A small audio embedding model, trained from scratch.
Model: log mel input, arch ecapa_tdnn, activation gelu, widths [128].
Data: trained on babble in 24 made-up languages, each with its own sounds, syllables and stress or tones, from a formant synthesiser, 39062 training examples, 39.6 epochs.
Rows from block 9 of a small audio embedding model, named by matrix and row number. Each number is 128 + 32 x the weight over its row's rms, rounded and kept within 0 to 255. All counts start at 0. Numbers have three digits each.
After each channel's rows are labels from the 100 clips, of 14976, where the channel reaches its highest value: "top examples" is what is common among them; "loudest band" is the band of the loudest frequency at the time of the peak. Only what is clearly more common there than usual is listed. The data: babble in 24 made-up languages, each with its own sounds, syllables and stress or tones, from a formant synthesiser. In brackets: how many of the 100, against the usual share in percent.
# c30: last pointwise conv (model.blocks.9.c3.0.weight, 128x128x1), inputs 0-127

c30.62:119128165097180174121135166131104116096162093096073147159121152144117118142144151122182145140150064109129157132133139105189112098075170099123154111086115131097147107132131100092070165091121164158155193112164113131100146172146095112115083146089081118063104155072148107153128071119193069197138168123159175128103199124153171099151142106158100071158172138165085146186111110121106125152122
top examples: voice: child-like voice (100 vs 24.6); prosody: tones (94 vs 29.1)
loudest band: 500 to 1000 Hz (82 vs 18.9)

c30.2:174133178146121112154149096179095183145128116090144138164118157176096109173115120116075088202113126143194037166130166130163127147166137143169102114126145128170150152160100161107105152193133132107138165140171108175134071102143091196086142110136086157119119113136133126121151105089090109136126157132156106094132127084135135189156125163123166127065172077149117170201122134106080151191145
top examples: prosody: tones (91 vs 29.1); voice: low voice (83 vs 25.5)
loudest band: 250 to 500 Hz (70 vs 23)

c30.38:099173125150153145150137117145182093112123114079122099150037097098136106154082133197153133134144150114164147113117148044082086094111157109119147126076094110127164189130105184118133137156161137212099169125149141107134155099125147125113131069090135190135095122130168164124147123106101093178190064132125110103081130136160117148133128112157146142102131213133106134183126138067179167164119
top examples: voice: low voice (96 vs 25.5); prosody: tones (90 vs 29.1)
loudest band: 250 to 500 Hz (49 vs 23)

c30.104:114150124165137098141158138147176165185101119144158074158132086146093108132107146151134157150127093120127138166127120095158124147103135071115084132137153170142120098140130107146149066096106088126155121145185165097093149156074160157158170136170103095124031157109131193198111101125102138079193079104187089165120169130153119076127124142167147129061142108135149080119084198091153153163154
top examples: voice: low voice (99 vs 25.5); prosody: tones (82 vs 29.1)
loudest band: 250 to 500 Hz (47 vs 23)

c30.92:108128163160116198134134075171159140113126148130126139096086101152180140120176129098093157145116130122173049128112120113104120182168135162126135082126199104115087135189104129080079166116104176139158104140135117165102152118182127098114048110108127068172128103094152153151127089116197108101128091115115154080184131090170166153112133102154144103107175145112108201171140130153157141153193
top examples: voice: child-like voice (100 vs 24.6); prosody: tones (92 vs 29.1)
loudest band: 500 to 1000 Hz (88 vs 18.9)

c30.42:177109125150166109130124130087130121151209109129119163119145128121116150097164104110144099156131070080087164157189153142157131114079142130161125087161148120132163152122069170116133132070125138078158179140112117141161196192172092128129139125078146148126163156074168117165155114139146068083039154132103148107150184166184079108156112141110146208191153092165120113116120103133135098135123
top examples: voice: child-like voice (100 vs 24.6); prosody: tones (94 vs 29.1)
loudest band: 500 to 1000 Hz (86 vs 18.9)

c30.25:149178114152127134105142158138143099125150079164172050146213123187143098169086141107153130126167092113156099105119159138158097108091077061160162124096116128150174144164083059117116094131163093160157159105151106149157141121120108106096155154125117103059121110116147183147113133074168156124142169098145170137113118067144124142084106119142123109083133191141132210105080135140162153119200
top examples: voice: child-like voice (100 vs 24.6); prosody: tones (92 vs 29.1)
loudest band: 500 to 1000 Hz (81 vs 18.9)

c30.89:101124093127142163161172129119136089063126074156127087115131062118117155139161149156124135109125103147170104139139194194130156083084129131132153147128114130101055093171140161094100114150077130163125113199169131136090161182111215148076182149190180110118081106162155093129125146123104182081159114131085119155148075131117060155137097116179170142122111123165124151139102149110148106142161
top examples: voice: low voice (95 vs 25.5); prosody: tones (89 vs 29.1); /y/ (36 vs 16.4)
loudest band: 250 to 500 Hz (49 vs 23)

c30.36:175114154175130158093093133101150095190151139157146109121143157168199143095144202218170123148207121095108152088134129117119170134072115142094080091075087115145110132123110115130142192151120122134124107106127118147094149085147223108210099184178126111159148115142142157143154160120121185125170121131123152116158135152091158156101159091140144145145165136133146128132069090150127128177163
top examples: voice: child-like voice (100 vs 24.6); prosody: tones (95 vs 29.1)
loudest band: 500 to 1000 Hz (86 vs 18.9)

c30.9:109123190122161143087104176114092139165121132083102178090112136160114087103138136174094184184191125155114151096147105121111120110150122118093167171117166190124096137112110131138099082063087151122159111147032122097208105166108040098159097152168140101147131143143139168099151148116177059084109134096134168104161149117158107078151136143138162082126164119104110147150116148106098139090150
top examples: voice: child-like voice (100 vs 24.6); prosody: tones (96 vs 29.1)
loudest band: 500 to 1000 Hz (87 vs 18.9)

c30.45:108149119090135144148137148190140094148121111111121137199184154150085139153115101128077132115194183180195136103093221099151050158077161106113066095074113124101137151187118145116194110149150119128137078121131114086118120140111148111154184122127134151125131112183143157100108125105143147088131172121119145138129132140109139117119076077141081124181128103162149104180086181083132179102098
top examples: voice: low voice (96 vs 25.5); prosody: tones (87 vs 29.1)
loudest band: 250 to 500 Hz (53 vs 23)

c30.51:134111164161110136090121188173174114109118139137158143151144109097114111155144122093060133165117095161105183139176165128062175119108142144079103153130133188069146131170120182172121118107138123171168096088192137112151127145100099087105136073068134099145095143128091079163111167120132133082115094115139148194160137128133108120158112148119105194114126075071097135163159118109158223081145
top examples: voice: low voice (97 vs 25.5); prosody: tones (84 vs 29.1)
loudest band: 250 to 500 Hz (49 vs 23)

c30.77:168120152125107078095121127116143157135117169116162119106142164215124102187159140184086095161108162152173168129083114143177182031160115143096135107135153085102136118158108132118185121159097113141138153114130139115146143154098089188094186080146147119135118114049131127128170084093136102184132158119135115170133136167148079119106049096096111097116099092064130157112068151098132143124102
top examples: prosody: tones (95 vs 29.1); voice: high voice (51 vs 25); /æ/ (50 vs 22.7)
loudest band: 500 to 1000 Hz (61 vs 18.9)

c30.78:155164066116135118038116137105181184189125067083121175117189154127110163157044155203135109094092125124154096087134119150158125072157085124148160156071097154129082138165110135137037130127134129115207118142156107081063154087150152156110117121126148134133125170136134141114143149129105150136115125090177141133125184142115113101176121111140110184095143124156140127150150084147122110154112
top examples: voice: high voice (100 vs 25)
loudest band: 250 to 500 Hz (50 vs 23); 500 to 1000 Hz (41 vs 18.9)

c30.1:112150113168135164128126134112164174158076108145119199103107130155123157097157074082148160173142138140145097145124156145102130117110095143137140151152106132064066102071150129111168095124128195108128147091078176051141201092152142084133125146076084057170153144108095105146145192112142093119128164139146177103139107142165136175141072130142110091093121145147099155138029094151141135101141
top examples: voice: child-like voice (100 vs 24.6); prosody: tones (94 vs 29.1)
loudest band: 500 to 1000 Hz (88 vs 18.9)

c30.90:117111101115068157132155176146146153158136072094071131066108165149175091062123083111170099161153158119134186124196111163118120115115136084163067094146146173129116183084103174118186099098120122122119161157072126125166132132142200163143105127064083171168140129103112136116107151121122133188180108128101142136182079112110139146096153116072143119162094150128121152137071146176169137150141
top examples: voice: child-like voice (100 vs 24.6); prosody: tones (94 vs 29.1)
loudest band: 500 to 1000 Hz (83 vs 18.9)

c30.100:182097077096110135176105079132112134155137159087113161139116105168148177129156062129155138141129108101106153148216139107124081089109160133119139210110173111152117142123102165175145132099120117141072121152154187189134095052165089109110131118140114140122157132099152118139129150162127100096113164145155082177151156082162129138158185099078187129162149136121090159163138146050127074090090
top examples: voice: high voice (100 vs 25); prosody: tones (73 vs 29.1)
loudest band: 250 to 500 Hz (53 vs 23); 500 to 1000 Hz (39 vs 18.9)

c30.119:073130146088119081100126147153145129093137138079131182141169090103168179191164165191082087114163145138139153149080116080171135079185156149112172141139125082127187147105175141163147072113169152053080123104157143104114094112140116178111148178166097157107151114113121112100147076056163123158103162135163095093123149126119142122147125077151115099093121126117093126152118100139088076154190
top examples: voice: high voice (100 vs 25); prosody: tones (80 vs 29.1)
loudest band: 500 to 1000 Hz (48 vs 18.9)

c30.26:114060126183080131166184147083109084084104158073139128165163154140155157118055096082150111172150136085059186106139104138136104136149124133117125114221064096195169116077112131099109096143103081200164149123115146118145082096073150151109129144098121113143140110112130143096120148052141081102078128142097129154161123108147157145146160133140124101112142118103085128091123137147128161168168
top examples: voice: child-like voice (100 vs 24.6); prosody: tones (97 vs 29.1)
loudest band: 500 to 1000 Hz (85 vs 18.9)

c30.105:161102099147149117171076155106138162098146166123102124141129175120147128151123128098144078126112140147100110111107104101142117150145144139151137202035140189109079120134130126141140148153179114102152148104121164119146139143131160092168080232149079137131158096112163162057130125148118161125109152149137149160141152116133223180156146165133183111138152103160181122110104143162240153112090
top examples: voice: child-like voice (98 vs 24.6); prosody: tones (94 vs 29.1)
loudest band: 500 to 1000 Hz (83 vs 18.9)

c30.5:127109141096140115114149171091134095085150092157099087170079132146122126141148149143144069128155141145144075139168076151184112124099149130120150155100150158152155113154132170124090141138129137169153139149163108156061099085150163158200155116141090122102198184059108107186109165133130124157145131145168155181151129113099088131032118102207151174154124093134140150125145158062175089149092
top examples: voice: low voice (98 vs 25.5); prosody: tones (91 vs 29.1)
loudest band: 250 to 500 Hz (50 vs 23)

c30.55:153102172154097157114151143148110138141112136126067185153089140182143098123130124072144157180124127151138143166067170108125127121088101153157109122075180240086143183136148150112063171174116156136161171151071140102068149127069144091126154190096163115106111205131097096118116150124105118153173131135075114105144157145061132119142106154127120143119102137096139157119123099129140061099138
top examples: voice: child-like voice (100 vs 24.6); prosody: tones (93 vs 29.1)
loudest band: 500 to 1000 Hz (85 vs 18.9)

c30.71:095168176173150179167128118116185176157135117157118137165189087163137126080111066150115164149082127073117148134159125157102130185056117075139132148144111148062091141153169164123117190117091172105139155177165129148108119163077126135089141167120115121091116136147081121100167133142166163158129062173169092078122135086154114114221124160089153121127092127140158106129106149113113169117142
top examples: voice: child-like voice (100 vs 24.6); prosody: tones (89 vs 29.1)
loudest band: 500 to 1000 Hz (80 vs 18.9)

c30.67:095078102090147051118100139107161132195064162119191085103133131102128079192138132113170123120114125085089180164176111083093167148135127090162147124117106139132201106145171104129160130117088118128097166135168094152137226137138151133176154145153182094098086122122116068143140129110141093098050084115111154080129159110130094129142146084086103139171109128124144087122130155157146126110167
top examples: prosody: tones (93 vs 29.1); voice: high voice (89 vs 25); /w/ (39 vs 16.4)
loudest band: 500 to 1000 Hz (71 vs 18.9)

c30.32:136155150085159083132152153091149166094188103094104147108099085136114162097107135119211157097166136203130101172143100138186136192128121159118127192105081186159126085100204145148169120107114090094189099129134169140070144132157155070070149148153109096132169115062163116132103154124095141124159141138162128135112156116101112149104180096125117172143079104103135123080136146129148150097175
top examples: voice: high voice (98 vs 25)
loudest band: 250 to 500 Hz (52 vs 23)

c30.68:178153159161193181201129104126165107112107122152178094157111102133118180168089117094111183105074061105215076096131146102164168105150123121118147138083136100083152160125167084145153117123122106124140164166157158152145121089163114114130172137131099200125199125170144166118135103123140098118127095152191146109140100114128105145157122068133111136085177151117107082143180131163101188125102
top examples: voice: low voice (96 vs 25.5); prosody: tones (83 vs 29.1)
loudest band: 250 to 500 Hz (54 vs 23)

c30.81:134091143165118137095095070176090130128168132123094133149129171157115175109146104179154150085162157186128082124170125149144125149102130104167128117167126136115082110155224149094081154071156076148163165148151217111146198151143098157167114112120124163105135139121150123095104157153165156124111146128161063099113170175123104143142092145096108085117156099130196139151208115175104148112166
top examples: voice: low voice (89 vs 25.5); prosody: tones (78 vs 29.1)
loudest band: 250 to 500 Hz (46 vs 23)

c30.33:154055092096163115165158153193126145121103158118191075157151140122114161129174110133121148133152149114136096108139090175126079132179157110137107202086096103175154091079121112167163100099150149149074119089131181103205149119177131118112123098097162116153122167173113142178105126139116211166071150132083124117166191184099155170122120120131094170148102129131134093140164145136149112178141
top examples: voice: low voice (95 vs 25.5); prosody: tones (88 vs 29.1)
loudest band: 250 to 500 Hz (57 vs 23)

c30.87:202093109094126133094118125151109052161148100124134140178114176080129110175066098156109098113145097138166108108180143154175151237092164111115136156157082156161107147127120141119103125108175138123103152158189157111173173160126140208156177049137134132160144114166097167141142104145107123112117149089136106127176122120099146139151195157100113130141109086147117130082134069151120118075137
top examples: voice: low voice (94 vs 25.5); prosody: tones (85 vs 29.1)
loudest band: 250 to 500 Hz (64 vs 23)

c30.74:128179134120090103134115159093110128122104151096109094072119122094165078081090190096109105167138145104107123108100116138123137111102117126176111129080106123141129113177181130092102148074098179133164121154134189117164149140103082101131188173098162178158123120118093127148130150116061099112121136147118161131083202145158122187081140175158130106107078149101103129029162074123173115052120
top examples: voice: low voice (64 vs 25.5)
loudest band: 250 to 500 Hz (47 vs 23)

c30.13:107163142094139148147112159184087155061134095134080155124119076068095136182120207113102109100147089103162077161108159088183193117168149145149157161143125110146111126153171135156142118072091166118120108126140193166145163067196100169155134097116095111089141095147144072116093132135129112122157090130094152144119140139058153093167155116093183137099134104163117151109162126154110123094195
top examples: voice: high voice (100 vs 25); prosody: tones (83 vs 29.1); /w/ (35 vs 16.4)
loudest band: 500 to 1000 Hz (46 vs 18.9)

c30.72:119147127109126170150098138140127186148108102094147147138119119131165107140143212064151138176137136172106102127110040160161164173077094115124083144096089165153116153152135123123116071174133160085117179084114087095180130118150124045156085124082145163066152147116123150082161107168123123088076113110098165147146163060134128091189134087143130105117142077171130095168135137134172126127108
top examples: voice: child-like voice (100 vs 24.6); prosody: tones (94 vs 29.1)
loudest band: 500 to 1000 Hz (88 vs 18.9)